Weights of a small image deblurring model: norm batchnorm.
Rows from block 2 of a small image deblurring model, named by matrix and row number. Rows with one number belong to one channel. Each number is 500 + 50 x the weight over its row's rms, rounded and kept within 0 to 999. All counts start at 0. Numbers have three digits each. After the name is the row's rms in percent of the matrix's.
After each channel's rows are labels from the 100 images, of 14976, where the channel reaches its highest value: "top examples" is what is common among them. Only what is clearly more common there than usual is listed. The data: larger renderings of crowded toy scenes. In brackets: how many of the 100.
# convs0: first 3x3 conv (model.enc.2.0.convs.0.weight, 256x256x3x3, each kernel summed), inputs 0-255
# convs1: second 3x3 conv (model.enc.2.0.convs.1.weight, 256x256x3x3, transposed, each kernel summed), outputs 0-255

convs0.254 153:473554498520444525458431459555538492619441461536502529537562430518494534493515497507587521448468471592499555468550561502569469404483470351531521448514484542493533541458507514590466533530514679512468623643512523487429526503487535456493596474497685506496443482531544498496494470524520488554539572617527504524526511519498449602513523486498589469471506516443527513508522541470440553501443498502484508657569487513535561515562487480494423509475661539526597500507515506427501537429559425461483475517554487528566490463496493531614529508521403473560488499549536509515474653511570467517521504461503517494576460507505442511548469427440506571495474524494426498506593424449483430555539528539496496622520486495554530484435551495538437480501521525458471521492496558486568526470527525
convs1.254 141:542464405518451427553497547509485499480531521545536466514524511503556527618488418468456482499503461428513646478488500469343498530500502628511507474507516543417531452513541452436454492504491505464492461571492526491531542498552509551506484423417458482462523495458449529711522591497448453500471505487545464468533466452509520554495495473488453576659519605479617474508520447457518327465526544504445557528509529478489450492509514588468475504483482479449490514498497509571525447553541512475468493466345580490464498525494481440509474498499523577558536496527514605487450515564427527512426596464505559508585526475480598477482606479387495516441488479442533508548455500490509459386529491483445491576452430491493558413553465488476437539470398519464486517525542508506440525572552455
top examples: count: two (40)

convs0.165 070:444446564451528505453497381435446531507480495558504507520449490517570511561513454494535521502495489422494419506583548538458478461523399435450519454441521510490524508456443545438492525506559476458542414407583564501464511554505432451398421517489452444504438437493489523465397489505448285510497520394464516529426566494495484475543449586448473501513537528476470463538439521461489560494530486499530463367574472488453568530476459436532497443458413429532343531411473518460472511425415491494513477483496494467553465477497527485464566443523417532447451503494445468565444420486502481513452463365500499496472411495496494489531449437487424546468529505460521502429486471497458525430528505527483508400543490407523447560485554495490489515368382422469466483430485374498437515485454506
convs1.165 080:543475521469467470506490440490552543465524493507554468515495497534410494527505498625502490509517440518474468571491487536649413524515525437415424419635507520450467511574530470552428490578461568513532590392526412486486504547567523560428518471502532513614458543475432401513503544528601521568456574532572455510498577494490355452544565378469560581501462390478469586567449472537537525523604520501411518542532466533526417485543482496518399529546500476540548523469479553415529489510543430504563505507513525510539503519454612414510531520504505507522432550482524550501600530506539548479563564485473550479397519504614555490547504396519605545502494496534466525464425490558526455548534472557504540478563488465519523523470475553485555527530550560398425487457450547508465517483503508
top examples: count: two (41)

convs0.255 101:445473459548447576408431496523494479521472500592467506521608519513535528471528500442559494537476413506543480567510564504500471486507508523566532463470511513582526499531554461557491563505448447539537446458443492520441486540489528466435518535578506432567425503499528543436508466588463530479506502476487519541459452544572459476550471445545383512467497454477535556586492552429525534413518485553444543428520440566506547616404600461538488565539543629573494563434437424507559521453439422597506593539519419425549527485417564495470544462586431461533563512518465557559445455509497398465495460415526593489451374521551460475505487462477513512506603514470445436464481427456528426395520533570492442481475554496511506500440533487425417479520481591422559550515466419490540456445452586
convs1.255 074:463541535481522491512552518486482503509542440420516473421450482469539504489493524488619518390439396635473529485492419488399394490523548553527489579544453561532452474437545458529501487520491513451528427507504540478557514549504509518489592481495503446569455450500562422524483508484456490451451498608494524505607483480516344579536570480373503533501558486493462433552492530450393533446524539484479481574466510444509428465621547352511448490480524489491546525404567433546476461516519571452601445479418503494531491440445514431473487514559472535427494563522504585446433479542474550565511473495429501559344549543519558426442494431455569585516514525479483418509517431546502478510519607550526569463452520481469451523465512472482455438448556481488447501583538549492513556473505461
top examples: boat (30)

convs0.203 102:500451524480478463666546455531501512501518469501550360446508474525611555467506438526413460533539511476529497501443514502403549498490516567482481542445481529524498493503507476470536528507496419503504366460478472494551476472485551533484331507498394575623549560413519441514472567571497503463488490457526562465538421482518500420514524535499408477545496591548475551555448485452554566492521536474479486443589509473423449571518520525493527502522430541492406529606507519542511438540545534592515586426427548440468542483468509435391527502527517541520556542508491534490668434511451507497490571563470524486415575481529531527386421531579477450501515479518494572545468535527453382554572473502478619508417447442499489545582467518482570527473512502525472459435505468463457471511473515
convs1.203 088:448527515480513537379505544498537501558493517508448403454526569506421496479483443517491468479492488446510379496600520531561482526487467436468504464447475477573519472523490533541457515469448405473477468482520474442479453478386426518467477494568446493603560474526541416317536430574486491511481503433462474523426545518518410503471496565430446482335498388471528522471528368588529629505459488525545511388493474541510540486498501402497529552526410535492439492480477572469519489370461493412474459581457499424494429508495473536444533473507483454458436494486463482543399467394559414435623464519494514474483508492448460527382462536533477482482537555405481474465411514524525545486607447497490515459502479544569497498482512465526496558548443497484521572499467444447501465490498511
top examples: white object (58); count: six (40)

convs0.70 126:511440556571456482466502476452449432495427442559478653580543457435486442462452494424651485497454453469531469484461475468549453448469512435552448458522478467473472439488468479552446430455436515501453434484451506488480475488500471495488411444505505463492478386432516580522543495442408427411501444529486446426458508494500481552499460464505462484482456501468594443480589577465496576443484477449457427450494496452440418423477504435466439534429519497456447460481473481435462582462475475432571474465591527506594519441484494588416508437441475486472530474440439504447435454437604430462507521421451431441557488496442497430518481424455518609441448462496442494477583446553473561463588417539454502539618587447467474540504476515448484429540432489502556506514469437458458467420438521
convs1.70 083:571449532527413469500502520525532565521494547479560564491545418515540517516509399607587521449467376503505461514467502569512354509538458523517509433603483581453460498574612484509385498506466530426521506520554473532528492566447575574405518351426537573641507506472485504480530492521578472470486628595606487534475577457570459577514523353472552549571471475450508545575518473500525541539524610547457536502564474509573438467517539447486391490480533539507529470496472523541524449537528479536515512455458523491415508534510543354526497566523572589537480591472540493478490507485535532501408593466502496508508542518578574534547477475469564540526522500516527486502527539499571449552562483520506555431484503498477487469497538539556494487495488573431488459460530546504482537507561453
top examples: count: two (40)

convs0.249 114:459498501514441447410437519434454469412478456530486560529503483451436439481474551376560437469417434431510435479498453467504425455485555475482472453450452454533455463473463469497432456466452449451451468450456518588432506475462442522417482432478484442477435462488483582404541434459469375470478449474447440496437456456462446477449469463452448473395462443451534474478583503491452518433450511472462446457409520525434445466459462436471454501481434537488466457445426474452456547426482414523409427475552452463548478434415440568480468472438497448485415503453482463471448435429570418438487445402452442426520411494482420441448487432436434571498451474454421444412484459454503454480435460447438438451507506501514465468415488471478409439535440494446504568442458455473526464435451508
convs1.249 080:562458524502454490421475489557551563514517509391577401524537447568384542543498420494503496455495407507484517578489502546528439487543430443498478415560514540389496492528545508505437542526488550514600585533540438491499553533534521560489625423494617552492524550513551503521522484522611517538480591537599544531509581533539536430543515371534571513484482453476528534615541493493520453512534543522465501587572394453575457498582508446524402530478610567531609514468486532556468460520432488472516486518465519551464506523517602362547488574559524455547510575483517506514534578482557519466494578364502508525465557533541488480514464447469586527545488511503501481497471483483554501563539493556550484391512466522494485477501569562493522488554549576364505461499484555523495570498511506
top examples: count: two (46)

convs0.5 098:549477491519546471498530449496445386513442477500466543490517462433483461422455554469517440550437480597490525487463451413560529487401464478529480523430458461565482497459476408553524442469403568460507536505413485436538466481552499457546503575539559535439481503445513482493496487501533425449440464503513390462529516512431527533544302468529352488489460544475482435459490526476533464500461463473466480644452436433475479473508487453445498533461509463424449435462444408438455498551420503562533532465496453544495551540451499506585423491472394447487484463455489514445515597485453469542616519519480484439534501458481419443567447447479533494618465443496421478461482488398419501479467486535421386555550548461464461510439513480505497479533389467519515453535468378421453428517481497
convs1.5 080:543518394520560560582552540506505469464554471552528584452574552500492536604474506504442491561509572542544487503485560555255509474543528543483539500392481537502480526456504455480537531454552537518517532435503551524487496544385513513545469441505517475469379481521552588429515464537473549508496463463446524528454431523518458437585429548513467501393487502484555508487525433468525484519496558503498549421483525521525519518411471528493484543451471624522401474538498518405534483515470522380436497504555510415419544454499513494439516438536543522487585513532445496564503374504422559449523594429556533508516510501487643494464483497479475460485484531422507409549491481558504436443521549532416497508481433559503492505524546475509476501459404502468551486598603374555547523482514553
top examples: count: two (40)

convs0.72 122:434492439541456476491414460486456446526464487543493622546507508477436478486464517417596498551472515452467400508513446439566425513433483451536557436469458463540515495519436509493444502457463546485530427434476534468412499516427529484451528467537492414460441453461483600409518461468490537510523465466431376483476446475485532534515450401517459462434505451458545466506540621456470468407465476503505453396455406500533522485442535431493446499449498469499516463386481483484488555410422419497525489481553481480556512447500441556482485421469484471518444454465455506472489458465502434439506425369535443490526450525451408460450484388442459550532507516418426424398521385487494556428473463494534479449600559437469474516410553404395397479532471501400521515502432461442499479491458499
convs1.72 075:564474563482394445446513480522543568489526553390560564442566388532504551548473420560518496424436371530439506487431523549618405481509474490540498463563463549464473438531600477580453500502486533490571503535537450509533450558544585569436545355423485624603476561469497441532537469488556531461493590569549509530508557494572455528519512363515521528531467529429476491570477448449481569579519548527469513493627415509569466494495511446488462484499528580513607480457481507506511404506500490522510487448443501508405520522449506363546493607526564550510512587505494455436548551487487506516422556447494519516532482531538528533475421532520575548504507493497496500515552496550561483540536483518511588454538471492501450475545498495596468456483548540479502430379505537498470553496545509
top examples: count: two (44)